config = dict(
    model='self-supervised image encoder',
    dataset='streak pictures of flow and ridge fields',
    train_examples=195000,
    image_size=32,
    horizontal_flip=True,
    hidden_act='gelu',
    depths=[3, 6, 6],
    stem='single',
    projector_hidden=512,
    projector_out=128,
    learning_rate=0.0017,
    beta2=0.99,
    eps=1e-08,
    weight_decay=0.1,
)
Rows from block 6 of a small self-supervised image encoder, named by matrix and row number. Rows with one number belong to one channel. Each number is 128 + 24 x the weight over its row's rms, rounded and kept within 0 to 255. All counts start at 0.
After each channel's rows are labels from the 100 images, of 14848, where the channel reaches its highest value: "strongest on" is what is common among them. Only what is clearly more common there than usual is listed. The data: streak pictures of flow and ridge fields. In brackets: how many of the 100.
# c3: 3x3 conv (model.blocks.6.c3.weight, 128x128x3x3, each kernel summed), inputs 0-127
# c1: pointwise conv (model.blocks.6.c1.weight, 128x128x1x1), inputs 0-127

c3.91 [131 123 170 131 133 110 123 104 137 128  93 149 201 141 125 157 113 128  99 135 146 120 122 131 136 138 137 128  96 159 125 115 137 124 148 127 114 139 120 106 121 115  79 116 109 166 127 152 108 133 125 125 104 131 102 164 154  87 144 140 141 123 124 138 138 124 112 157 123  67 130 103 142 128 117 178 156 124  77  42 146 112 140  89 158 121 167 116 165 109 107 123 115  69 115 148 150 141 122 146  85 141 140 137 141 115 167 129 140 178 118 108 148 136 148 144 133 113  89 122 137 167 121 139 101  87 144 135]
c1.91 [138 115 136 125 108  96 106  92 113 119 112 128 167 125 133 135 105 137 103  84 127 109 117 129 118 148 129 103  98 147 111 123 115 127 127 118 114 127 120 124 131 145  91 130 134 119 106 133  81 137  97 119  86 118  94 159 132 122 128 150 131 116 117 106 143 107 115 123 144  89 108  90 159 109 114 156 154 102  68  80 123 130 141  88 139 104 157 119 142 103  77  91  79  58 118 129 121 113 120 124  52 129 150 127 121 135 151  92 128 145 132  84 142 137 137 108 138  99  68  82 136 157 133 120 123  94 137 124]
strongest on: delta (48); saddle (38)

c3.86 [109 130 142 113 119 137 145 129 125 118 113  91 166 118 134 146 139 127 122 102 123 116 106 119  81 105 121 135 121 211 139 123 115 113 148 122  83 141 113 113 122 128 112 122 129 135 117 156 123 150 134  84 130 126  61 115 132  99 112 118 116  41 116 124 128 103 121 141 131 138 105 123 123 127 116 144 124 123 148 101 112 138 147 106 159 138 148 115 105 125  81 117 106 112  95 114 168 146  89 120 115 127 153  87 100 125 110 120 137 129 124 134 174 121 128 136 113 105 123 144 106 207 116 166  58 115 107  95]
c1.86 [144 125 146 124 113  93 115  97 130 132 105  47 135 135 141 126 182 151 140 145 136 126 103 112 133  97 137 132 174 176 138 149 121  94 144 121 127 167 119 151 117 113 142 139 138 123 100 153 132 133 153 119 153 108 136 118 118 117 108 129 109  92 144 123 162 124  91 140 138 127 145 132 142 179 126 145  92 143 158 134 112 143 146 131 155 119 103 145 100 143 123 145 159 139 118 123 142 138 116 162  99 157 153 146  57 120 120 138 107 144 139 145 170 134 147 151 109 155 148 178 123 173  97 177 107 125 161  63]
strongest on: waves (57)

c3.126 [113 129 135  95 110 135 138 133 123  89 125  80 118  89 114 114 154 111 150 125  70 123 134 119 108 148 149 126 135 172 111 110  82  91 122  99 110 133 137 118 118 147 115 107 126 156 105 122 117 150 138 113 158 154 115 132  95 151 132 164 103 124 143 100  78 102 156 104 144  93 127  72 101 136 134 115  86 133 114 109 110 124 131 111 132 137 114 108  91 124 100  76 104  74 118 122 159 124 115 111  97 132 116 153  65 119 136 139 104  95 101 144  86 112 120 104 109 125 136 153 132 128 123 152 133 147 138  56]
c1.126 [139 121 122 113 153 155 158 139 141 150 103  56  96 138 129 135 175 135 150 132 129 125 126 133 143 133 122 146 167 181 100 159  94 146 136 134 138 167 151 162 131 154 137  83 130 141 114 114 115 184 140 131 139 161 146 157 134 146 138 148 133 143 130 139 123 129 163 122 139 122 148  72 133 164 126 128 108 123 117 121 138 146 153 149 126 117 134 134 119 152 131 107 157 121 126 118 141 135 131 168 121 139 138 149  30 129 117 155 122 138 131 133  95 119 129 155 125 163 186 165 142 159 101 146 152 143 146  70]
strongest on: source (37)

c3.9 [145 137 172 113 150  85 128 162 118  78 135 142  66 148 120 118 111 116 130 132 167 143 110 125 140 140 119 126 107  70 104 124 134 153 118 126 164 123 127 108 153 117 112 111 128 131 139  77 137 153 120 113 127 123 141  80 127  75  83 134 140 163 101 106 149 149 141 126 140 127 141 128 109 133 137 104  68 130 116 161  99 147  47 127  88 127  98 149 130 128 183 155 132 153 105 100  83 151 124 141 127 124 118 126 114 145 114 135 108 118 148 138  98 137 119 122 151 146 110 135 123 108 128 102 184 108 106 141]
c1.9 [122 136 148  97 113  85 132 146 102  72 107 111  83 154 110 132 142  76 131 126 164 126 126 104 151 124 108 132 128  82 141 107 107 137 149  83 169 128 130 111 130 107 100  97 123 123 129  74 124 147 129 131 134  99 137 104 162  67 125 130 154 149 125  94 137 150 125  95 127 112 126 104  93 132 132 110 109 125 126 151 137 138  88 115  67  98  88 144 123 117 164 148 120 162  73  94  97 128 139 126  89 134 119 124 103 143 118 126  90 122 154 130 104 127 121  99 141 125 101 154 139  94 116  85 157 101 126 147]
strongest on: saddle (42); delta (32)

c3.68 [134 130 181 158 149 129 121 168 138 143  69 131  58 134 137 100 105 134 128 142 165 149 109 126 114  83 139 135 144 150 105 132 133 167 131 150 102 131 131  81 151 113  74 104 138 118 146 136 114 151  92 123 147 160 118 174 135  55 125 121 117 113 116 142 133 144 124 121 205 132 119 131 135 141  99 113  55 148 113 142 137 108 122 117  70 143 131 140 139 121 116 110 107 124 111 124 134 129 135 144 125 127  96 130 155 123 143 110 113 120 146 134 129 112 133 141 133 144  72 152 112 121 117 160 144 106 152 126]
c1.68 [108 146 152 146 149 131 115 155 126 123  63 126  73 120 117 126 134  94  78 143 154 114 115 116 140 123 133 148 128 148 140 109 130 144 144 118 130 121 129  82 151 136  44 114 125 126 114 132  93 156 143  99 139 123 103 131 132  31 148 124 134 100 102 135 109 155 127 121 173 138 115 136 144 100  93  94 102 146 108 139 168 103 148 115  76 123 140 125 132 123 117 127 131 128 102 113 138 143 143 130 135 127  84 108 137 137 153 107 101  95 146  91 128 105 134 119 106 109  74 138 133 127 103 109 156  97 123 122]
strongest on: waves (47); loop (32)

c3.14 [146 117 159 145  79 141 126 119 130 106 143  89 144 119 154 143 122 117 145 129 133 132 118 110 119  83 128 142  99 126 151 125 101 109  88 133 111 113 118 159 110 176 105 113 135 102 119  92 136 124 164  73 115 131 128  95 110 127 117 142  88 115 128  68 179 129 124 143 126 113 141  98 126 132 107 115 109 124 169 102 120 128 140 125 111 142 124  84  53 145 123 181 127 115 131 127 157  96 103 107 126 125 136 133  72  83  88 117 126 100 114 167 109 134 119 115  84  81 125 118  81 128 149 129 151 116 140 123]
c1.14 [135 100  95 114  68 171 113  85  92 150 140  82 122 101 119 101 137  96 108 104 131 138 135 105 116  90 133 123 129 144 124 111  80 101 114  48 141 116 140 145 124 147  81 123 138 120 103 124 128 125 133  90 122 101 133 112 123 138 148 153 113 149 129  74 137 143 140  86 144 112 113 102 121 121 125 128 146  93 137 102 129 135 159 139 100  95 124  96  71 144 140 152 151 135 115 108 144 112 132 131 120  93 140 128  68  93 132 127 126 112 107 148 120 145  93 114  81  94 153 104 118 149 110 116 136 151 162 128]
strongest on: pair of whorls (26)

c3.92 [112 155 136 115 126 102 143 105 115 101 120 121  68 111 145 116 107 140 109 144 166 119 115 139 134  77 102 123  95 119 126 148 110 130 124 155  69 166 133 130 124  97 146 103  92 112 177  92 150 162 110 126 180 125 124 126 121  97  90 109 105 107 101  84 104 117 132 145 110 135 139  84 128 144  73 112  96 115 115 129 128 127 126 111 108 151 142 129 138 123 119 106 126 110 120 100 126 123 119 116  94 138 115  98  85 120  83  98 134 132 105 106 110  64 163 145 127 140 102 176 162 114 103 119 122  81 133 122]
c1.92 [109 113 108 112 107  62 129 139 102 129 115 128  91 122 123  89 166 141 134 133 164 110 115 120 102  87 102 101 145 109 104  69 138 128 143 122  80 134 106 137 104 106 121 137 112 114 151 100 124 133  78 109 162  85 143 100 127 108 108 121 101  95 103 110 108 111 123 133 107 155 101 122 137 109 103  91 124 147 158 150 124 139 126 158  66 137 127  82 123 135 108 128 145 124  97 124 114 127 123 128 119 126  89  90 103  94 111 108 102  94 117 118 120  89 119  77 109 127 157 159 123 126  90 122 105 113 177 105]
strongest on: spiral (27)

c3.45 [ 85 134 108 119 127 121  84 114 153 150  81 151 137 160 167 114 155 117 146  97 155 167 109 112 131  91 127 147 148 134 132 118 110 132 128 125 104 153 129 143 127 140 126  93  80 135 134 112 135 119  87 130 168 157  90  83 119 136 163 109 133 153  73  96 122 122  79 151  97 114 126 169 101 126 110 160  97 130 133  80 113 140 148 156 140 143 123 149 125 137 115 147 124 109 139 124  94 124 111 149 148  97 125 100 121 158  93 131  64  84 125 157 125 137 156 140 108 125 163 174 156 156 116 122 118 108 144 148]
c1.45 [ 55 164 176 151 115 129  70 158 112 141 124 120 117 125 151 141 150 107 166 121 124 133 128 109 124 115 101 172 159 161 146 131 101 141 167 121 129 142 140 173 138 115 119 126  94 143 180 146 132 157 130 166 130 120 129 117 116 103 133 142 157 125  92 128 130 120 130 156  97  93 109 151 121 137 126 109  91 128 154 112 156 116 146 138 126 155 166 117 110 141  86 138 133 135 135 139 117 120 126 134 157 100 141  82 127 113 115  85  86 135 131 169  89 155 118 128 104 129 164 163 198 129 134 133 129 101 164 125]
strongest on: spiral (30)

c3.7 [146 120 166 132 123  90 138 182 146 132  50 120  62 156 120  83 122 100 134 140 129 145 106 127 137 105 139  96 119 123 110 113 135 107 126 146 130 137 121  85 141 105 114 131 127 130 124 114 121 137 145 128 128 152 149 150 130 125 120 136 147 164 130  81 144 141 134 133 143  94 170 133 140 143 145 135  21 124 128 135 135 124  94 136  78 158 129 122 146  77 143 154 183 178  99 132 147 128 143 102 131 141 107 137 127  97 133 110 115 126  94 144 118 137 106 152 117 138  94 146 119 132 112 125 132 124 106 113]
c1.7 [125 159 142 124 125  67 116 170 124 149  74 142 103 140 106 120 135 109 105  88 118 122 114 149 133 126 139 118 113  91 143 115 124  89 140 108 131 140 113  80 159  85 101 129  97 115 145  79 140 130 125 138  98 140 122 136 140 110 140 164 154 145 119 110 127  96 108 118 132 132 128 101 108 111 131 130  86  82 131 127 135 124  74 117  98 127  98 124 134  79 121 139 146 185  97  87 128 152 124 128  97 117  67 149 150 111 130 123 108 127 128 122  80 125 135 140 125 120  91 167 162  96 127  67 125 143 115 139]
strongest on: waves (55)

c3.43 [141 110  51  86 141  85 141 153 152 142 129 140  45 148 135 106 146 157 130 134 118 150 115 127 101  99 149 117 110 126 114 175 120 134 115 134 126 116 123  83 146 101 163 140 130 114 122 129 171 110 138 151 125 149 147  97  86 145 130 107 132 112 120 146 128 143 104 146 102 156 157 126 126 120 116  91 116 147 136 201 114 145 102 116 104 113 116 132 160  75 110 128 126 175 147 126 139 151 143 139 111 178 117 117 125 116 105 123 110  91 122 144 170 155 142 154 131 167 116 139 120 135 118 132 131 135  91  98]
c1.43 [132 109  68  57 137 104 144 166 153 128 118 104  68 127 145 125 113 127 133 122 116 151 134 102 114 118 103 135 115 139 127 168 126 120 126 151 145 103 126  89 124 110 154 107 137  94 118  95 151  81 141 133 141 142 160  87  57 130 107  95 121 126 125 134 122 144 112 125  60 136 128 107 118 107 109  99 113 142 147 164 149 145 110 145 115 145 140 153 147  78 121 154 157 180 162 139 143 130 118 143 116 133 101 108 115 100  83  81  93  82 136 145 140 143 116 128 133 135 123 132 138 123 123 121 122 131 115 101]
strongest on: fine streaks (80); whorl (32); waves (30)

c3.90 [137  93  79 144 116 146 146  76 141 117 172 136 201 115 116 137 104  96 151 128 107 105 104 103 138 111 153 119 101 100 125  79 129  83 121 163 163 157 132 160 111 116 128 133 117 164 175  94 161 112 168 129 151 127 125 107 117 125 115 138 147 133 117 109 135 119 107 149  91  86 123 153  92  99 167 142 144 144 132  80 171 124 132 132 124 128  76 133 128 129 130 138 153 135 134  99 154 115 140 139 129 133 147 148 139 123 117 145 124 164 111 140 113 164 102 137 132 103 123 154 135  81 130  63 129 122 131 132]
c1.90 [129 119  85 139 133 116 141 110 143 131 143 141 157 117 114 114 124  82 124 138 127 108 100 126 127 117 116 137 119 121 117  59 132 102 133  81 133 149 114 135 127  97 125 131 128 159 131 114 162 136 129 105 150 144 126 110 124 122 126 148 135 121 119 137 114 127 125 107 116 144  80 146 101  47 156 142 142 143 134 105 143 108 136 132 121 116 121 123 125 117 116 130 142 136 102 138 157 117 142 153 106  75 130 119 143 122 133 145 121 133 105 150 139 139  36 117 128  52 138 163 128  87 136  26 116 122 145 114]
strongest on: source (39)

c3.79 [130 129  59 105 116 119 133 156 158 124 116 148  23 141 120  91 134 145 138 129 141 136 145  82 124  99 136 132 175 123 107 128 119 128 120 134 136 140 119  64 117 112 144 117 110 102 114 117 135 113 121 130 148 127 131  77 114 134 138 136 143 146 134 131 126 138 134 115 115 152 136 186 109 114 136  87  62 123  86 173 118 137 102 110 101 123 122 110 153  72 133 134 112 127 122 142 123 124 127 122 170 137 122 105 136 132  88  90  99  70 132 140 145 112  97 146 136 135 121 159 142 129 124 132 112 134 107 134]
c1.79 [116 137 106  93 124  84 132 148 143 113 156 160  74 124 150  80 146 156 116 119 143 127 146 136 133 112 123 129 132 124 118 159 140 130 108 137  95 154 138  81 128 121 145 110 121 110 132  98 126 123 142 123 187  83 149  78 104 141 132 114 118 143 131 122 129 105 120 158 135 152 162 158 145 139 104 113 108 148 141 147 124 174 110  81  93 180 124 135 126 122 147 114 126 131 186 130 142 129 148 131 149 179 101 118 163 140  89 101  82  83 151 100 148 112 191 155 114 159 108 157 123 137 110 140 129 123 133 111]
strongest on: waves (71)

c3.57 [129 151  67 100 142 126 143  91 131 128 138 114 133 122 139 104 143 135 131 139  90 129 171 107 131 126 134 109 191 149 107 132 110 126 140 102 135 110 122  85 129 108 171 145 124 134 101 129 151  98 123 165 124 142 142  90  86 195 143 138 123 136 130 143 112 108 137 134  69 145 126 103 137 144 154 100 142 140  97 129 136 143 111  93 125 123 144 120 123 104 123  97 101  74 125 116 159 139 120  99 126 121  98 105 122 107  80 152 115  61 101 145 144 117  99 123 142 148 117 152 171 112 132 168 151 164 111  88]
c1.57 [134 150  91  84 126 107 141 102 134 131 148 111 123 134 149 124 164 162 130 118 148 136 151 134 175 126 152 163 185 163 106 160 135 138 152 150 144 147 149 130 152 135 166 139 156 127 126 130 157 103 123 159 199 160 145 110 127 169 146 150 115 151 133 133 162 132 143 142 109 141 153 110 153 158 164 110 135 143 111 144 134 174 130 104 107 149 157 154 123 119 151 130 125 107 154 109 126 140 126 109 121 152 111 121  96 131  56 158 112 104 135 165 156 134 151 169 143 135 144 166 146 145 150 175 169 138 156 121]
strongest on: delta (79)

c3.78 [112 159 118 120 145 147 143 162 145  75 114  80 105  61 129 116 137 129 171 169 134 140 133 122 132  98 127 133 130 129 145 152 153 188 145 150 119 147 104 147  99  92 108 110 115 128 125 127 154 109 167 146 140 126 106 144 109 142 140  97 121 130 108 146  93 115 138 116 122 111  90  79 163 126 120  93 111 123 157 108 157 158  98 101 131 149 126  82 144  81 102  97 131 119 134 151 152 106 111 129 112 126  79 126  70 173 118 142 114 180 149 118 104 124 143 143 142 124 117 166 144 127 106 135 141 120 101 124]
c1.78 [124 148 133 155 140 148 142 114 155 132 105 103 124 101 125 115 106  97 122 165 124 125 117  95  93  79 137 150 148 121 172 113  97 182 142 146 148 139 118 131 125 110  77 138  79 111 157 107 145 110 168 122 158 142 117 123 122 131 125  89 119 129 131 138 100 120 141 119 109 111  74 144 150  90  99 118 111 119 149 100 156 159  90 133  91 143 114  64 133 130 118 102 138 119 116 159 141  47 135 141 142 103  76 128 109 114 132 125 119 136 139 110 109 146  89  94 133 124 158 134 147 126 115 150 127  77 106 130]
strongest on: high contrast (76)

c3.116 [127 160 132 146 153 132 101 138 147 129 112 136 128 118 140 108 112 139 105 162  76 145 106 123 137 162  71 167 133 127 109 152 102 161 148  90 118 139 134 132 150 128 153  67 140 135 125  95 108 154  76 139 169 153 148 144 136 122 162 138 131 133 105 158 128 124 107  57 132 133 132 127 156 164 112 161  97  55 131 124  62 154 119 134 149 131 138 148 140 146 160 123 138 121 121 131 103 142  89 134 129  61 140 116 142 121 104 144 125 138 141 150 117 104 161 131 131 138 150 149 129 133 129 171 131 141 135 111]
c1.116 [149 136 129 130 140 125 130 129 131 142 117 151 135 114 124 106 120 141 112 129 108 145 109 126 118 143  97  89 109 120 112 144 121 151 115  48 126 144 129 106  98 141 160  71 153 147 123  89 124 141  59 140 133 161 137 133 111 127  90  98 121 144 137 153 140 110 122  54 129 111 133 133 126 144 111 161 102  20 123 108  80 134 124 135 150  80  91 155 128 125 187 110 141 125 141 120 103 116  86 132 128 100 137 134 133 127 112 152 146 144 145 143 131 132 143 127 132 146 128 118 107 127 125 148 109 149 132 107]
strongest on: high contrast (95); fine streaks (79)

c3.121 [ 99 118 107 100 149  95 130 154 150 146 133 157  97 151 120 143 140 166 119 145 137 158 161 130 112 131 135 126 107 167 128 124 134 151 125 125  66 145  98 119 121  85 151 124  90 153 137 132 129 118 132 105 132 112 110 175  96 102 122 124 138  91 108 151 143  93 127 116 111 166 153  97 139 146  75  91 102 120 132 148 100 146 101  99 125 121 160 127 137  62 103 127  88 104 126 141 144 126 102 138 127 143  68 129 156 132  89  96 144  90 116 131 137 129 194 116 138 130  89 159 144 139 133 168 113 126 144 131]
c1.121 [ 81 140  95 110 145  80 128 151 128 129 127 130  95 112 173 152 154 133 149 141 131 125 136 108 129 131 133 151 116 175 137  94 100 111 142 168 100 124  97 149 120 136 150 114 110 142 163 150 159  93 131 105 123 131 124 154 127 109 147 127 150  92  89 125 153  71 122 131 114 166 115 124 142 134  99 139 143 136 125 137 121 149 125 138 111 153 160 102 120  94  60 138 119 131 117 124 156 126 130 122 119 126 116  42 124 123  81 103 111  98 105 149 147 120 102 106 134 117 124 174 182 166 151 148  92 125 138 150]
strongest on: loop (30); turbulent (27)

c3.23 [128 147  93 113 102 106 114 122  82 135 114 139 135 161 135 146 140 118 131  59 117 122  98 121 176 122 111 143  92 112 125 105  84 138 161 110 158 139 118 144 139  98 133 134 144 150 128 126 131 118 130 110 113 146  69 109 157 118 115 122 127 141 103 138 122 111 102 102  87 111 134 126 101 158 137 132 135 139  84 101 137 125 122  96 139 105 113 178  56 101 139 117  98 113 102  86  96 122 100 143  95  98 142 148 150 103 101 148  87 156 156 134 101 160 129 141  70 134 132 141 155 119  99 102 124 121 125 166]
c1.23 [143 150 115  89 121 164 155 108 131 146 110 101 140 149 132 135 160 148  88 117 114 120 108 149 140 140 136  93 161 133 107 144  91 147 116 128 139 145 207 152 130 167 161 151 165 137  84 129 108 108 110 138 136 142 111 124 122 178 127 104  97 192 147 165 157 174 118 130 130 140 152  95 123 167 138 149 154  93 103 143 132 159 145 113 158 136 112 164 114 126 149 158 105 135 103 107 156 138 113 159 128 116 149 140 115 116 133 147 102 163 166 144 147 144 150 157 111 123 140 119 126 146  88 156 140 104 172 125]
strongest on: high contrast (71)

c3.127 [112 131 173 151 123 127 153 155 134 171  84 144 113 156 123 128 123  97 142 132 144 132  87  86 168  86 126 128 126 112 129 136 117 134 109 120 136 119 142 128 136 110  74  90 110 132 168 109 135 158 150 152 126 120 143 201 140  80  97 153 116 161 106 157 127 166 107 110 152  81 107 113 149 184 135 135  85 151  98  81 117 131 152 132  92 130 142 131 158 108 133 123 132 107  96 145 127 133 102 119 132 123 138 148 114 125 155 105 129 154 130 110 115 149 146  96 142 137  84  99 138 129  88 139 153  86 151 120]
c1.127 [ 96 149 148 150 140 125  88 173 116 129 128 169 144 119 100 145 118 102 137 101 134 104  98 107 187 119 140 136 122 108 110 117 133 114 128 119 116 142 113 135 146  79 109 113  90 126 164 113 129 149 132 141 142 123 126 183 145 126 108 154 132 144 122 129  66 120 124 130 162 134 128 100 154 130 121 128 139 137 150 111 124  99 120 110 110  97 119 129 125  83  81  80 116 119 103 114 108 139 116 125 105 131 103 118 152 159 153 121 139 144 126  51  46 142 173 114 103 134  92 138 140  82 123 116 141 125 110 161]
strongest on: pair of whorls (44); waves (25)

c3.22 [134 115 149 125 144 130 140 137 163 147 109 118 120 141 126 127  89 103 128 177 100 127 210 164 117 121 101 121 125 127 118 151 175 126 126 138 141 114 121 137 100 145 136 113 124  65 152 125 123 137 113 168 136 110 157 155 111 125 128 109 115 112  46 117 134 133 179 130 136 142 136 117 138 124  59 118 125 115 127 125 152 120 117 115 128 133 179 112 157 132 118 129 153 123 150 121 154 124 142 111 151 153 140 118 129 121  36 138 176 129  88 112 108 114 143 127 158 164 148 113 140 123 161 131 142 132 135 128]
c1.22 [149 120 128 118 109 110 124 138 118 137 118 108 130 127 121 130 110  91 125 117 113 115 155 142 101 103  94 114 110 141 113 121 135 117 142 119 158  96  91 122  99 124 122 131 146  12 135 126 109 114 117 139 107 113 147 142 105 122 116 124 130 103  30 104  86 107 137 123 139 132 113  89 121 103  56 147 133 120 117 115 144  88 129 131 113  71 145 108 119 111 119 129 117 133 121  92 137  86 158 110 106 118 115 112 107 100  59 117 136 143 101 112  91 144 129 123 132 145 126 117 133 119 144 134 122 127 124 130]
strongest on: fine streaks (99)

c3.84 [141 110 136 124 105 139 114  73 134 159 145 150 191 156 129 136 159 137 114 142 135 122 145 122 130  85 120 107 144 173 116 125  98 120 125 104 132 163 108 124 123 141 140 128 105 145 110 186 162  84 141 107 117 124 104 129 146 180 132 115 117 124 132 122 105  95 132 147  94  76 139 125 131 120 105 166 161 120  97  83 130 111 169 125 141 104 154  99 142 135  97  89 125  86 128 180 169 129 126 134 104 128 152 129 149  95 140 174 134 136  96 106 128 153 114 138 125 116  91 132 141 161 106 122  64 122 128 122]
c1.84 [134 143 171 140 125 106 120 100 139 155 134 151 188 144 135 139 131 156 137 142 134 107 133 134 148 123 124 147 144 171 129 133 114 119 139 108  79 174  92 132 148  93 145 122 124 145 122 174 158 101 129 136 141 127  85 135 147 183 134 119 121 102 116 149  77  57 138 129 147 123 134 125 133 141 142 133 164 125  84 105 123 118 164  84 123 123 159 128 128 115  88  74 124  80 169 157 148 142 106 113 139 136 162 127 166 126 124 166 154 118  91 125 135 126 140 149 144 108 103 141 124 147 123 111  84 153  94 143]
strongest on: delta (42)

c3.2 [131 121 212 110 125 119 126 130 114 129 100 112 141 140 139 127  95 106 131 144 129 143 113 138 112 126 136 149  98 108 129 125 137 120 136 120 137 146 121 113 124 138  38 129 130 141 144 143 106 129 126  70 139 133 134  75 123 108 127 135 129 116 149 118 213 153 140 136 161 102 136 148  81 159 131 123 109 128 108 107 134 116 141 110 122 132 139 118 134 104 123 199 156 137 118 133 151 142 118 124 119 131 166 152 130  98 145 124 134 174 106 152 129 131 132 153 116 106  95 129 101 209 141  96 137  91 140 120]
c1.2 [131 136 171 109 135 118  74 134 132 122  76 113 125 129 125 150  94  79 142 107 139 106 127 153 142 118 110 159 105 126 109 103 137 125 138 132 144 142 131 135 135 116  86 162 135 141 134 165  86 159 114  73  76 113 128 100 120 102 128 167 144  92 133 110 157 141 150 141 147 100 111 120 114 142 160 109 118 154 117 107 141 100 135 123 119 124 128 142 107 117  71 181 146 143  71 104 148 155 145 104 122 143 175 122 124 112 146 138 133 149 100 164  82 135 138 140 122  84 114 129  85 182 135 115 125 105 134 101]
strongest on: delta (83)

c3.76 [120 115  55 123 115 135 131 114 151 146 183 156 168 165 135 146 144 148 138 113 150 131 146 105 167  93 143 132  89 113 104 162 120  96 140 116 150 150 126 127 144 120 142 148 135 189 158 112 152  93 118 145 118  89 111  90  97 181 114 121 154 144 136 131 152 125 138 165 114 162 140 103  86 126 112 102 161 136 135 122 124 152 147 129 136 108 130 139 154  44 130 144 146 135 148 150 138 144 135 126 151 164 139 143 153  89 129 126 136 117 114 122 155 122 144 155 117 136 138 117 107 110  85  84 123 119 104 151]
c1.76 [138  88  90  98 126 137 128 137 130 140 143 106 152 131 148 133 114  99 124 118 124 133 150  97 127 122 102 116 124 120  80 136 100 100  97  60 144  83 173 113 107 138 142 122 149 144  89 113 120  83 102 141  99  93 150  92  94 142 105  82 145 135 135 137 157 154 155 127  97 132 114 111 125 127 102 123 136 115 106 156 111 128 142 150 163 110 123 131 153  40 140 161 129 120 112 112 130 111 142 114 159 107 155 147 120  98 118 104 129 183 119 129 145 132 119 110 120  90  96  90 122 146  90 111 123 127  80 141]
strongest on: source (37); waves (33)

c3.37 [ 76 159 140  97 135 119 122 132 121 147 136 126 139 155 130 130  85 138  83 123 141 138 124 125 131 150 106 149 126 144 144 119 121 130 136 110  68 148 149 119 126 127 124 116  69 128 134  94 145 138  81 141 104 107 116 146 138 111 138 119 112  76 112 114 124 140 153 116 118 138 144 105 157 141  94  84 139 107 107 125 100 106 104 142 101 112 166 110 145 154 115 131  68 121 137 118 153 128 109 123  91 127  83 119 122 134 110  49 144 142 151 115 142  28 166 124 147 125 123 151 133 126 150 131 132 106 136 140]
c1.37 [109  94 142 131 116 132 126 110 127 144 128 162 127 139 141 127  98 151 104 128 142 119 133 136 146 123 104 132 119 148 155 122 126 122 105 114  52 134 140 146  82 147 138 143  82 117 139  81 132 150 106 152 134 104 117 125 142  99  84  92 109 116 111 110 127 129 101 140 100 103 121 108 144 121  66 110 136 129 104 132 124  99 112 129  93 119 143 122 111 139 151 105 105 132 153 107 135 124  72 128 106 147  77  93 140 138 109  36 114 138 163 106 127  50 149 131 125 163 114 144 102 101 136 138 127 125 144 148]
strongest on: saddle (29)

c3.36 [170 113 117 139 107 126 114  98 114 114 148 143 132 104  84 160 113  85 113 110 113 116 131 122 128 147 117 122  85  92 136 134 106 122 182 138 166 156 109 104 130  96 137 124  96 128 129 109 124 133 132 141 145 139  90 146 138 130 123 186 150 153 108 114 122 133 130 112  93  91 152 153 107 135 174 153 110 144  88 107 124 117 113 116 125 129  79 167 110 158 143 140 125 128 135 148  94 167  88 154  91 125 106 188 132 105 142 159 146 101 130 146  87 149 118 159 114 120 134 175 120 116 116  74 178 149 124 127]
c1.36 [152  96 148 151 125 146 123  99 118 124 152 130 136 132 123 154 140 116 128 130 132 131 130 106 155 149 121 126 132  95 146 128 115 141 159 148 142 178 139  98 144 110 130 138  87 134 163  86 136 141 130 154 155 125  80 164 121 100 115 156 111 195 129 134 161 142 123 127 103 133 173 155 127 136 173 109 106 164  99 150 130 129 100 142 158 105  96 159 117 166 137 152 168 124 167 147  88 173  93 124 111 138 106 173 148 131 147 159 146  98 121 160 105 133 145 166 121 142 119 166 128 144 115 105 193 138 152 147]
strongest on: waves (32); whorl (28)

c3.28 [104 152  74 139 116 126 143 130 125 112 146 118 100 121 125  98 172 138 123 107 107 142 129 116 115 118 137 120 194 150  94 108 116 129 140 129 129 115 142 111 127 104 170 138 115 106 134 113 150 133 124 155 123 135 134 116 106 180 161 122  93 134  86 130  61 116 118 133  52 155 126 115 165 119 154 113 143 132 152 167 137 127 107 134 126 150 112 101 134 109 120  60 114 105 131 115 136 142 136 147 146 110  71 122 117 132 137 112 117  70 112  79  93 126 119 105 110 125 144 153 170  82 128 139 153 143 131 140]
c1.28 [166 110  62 117 135  97 155 135 127 137 130 119 103 134 134 107 131 143 137 103 140 144 140  91 158 138 148 129 178 142  69 168 133 133  99 117 155 148 153 134 156 111 187 112 118 129 115 127 134 145 144 158 159 127 147 132 136 182 134 111  91 171 131 129  91 112 131 133  71 119 176 115 156 146 122 126 141 163 139 130  99 119 115 112 151 137 116 127 126 137 165  82 150 117 152 102 106 125 107 143 155 147 100 123  72 126 101 125 111 108 175 106  95 125 178 129 134 153 152 130 150 117 123 142 153 156 134 137]
strongest on: delta (57); saddle (40)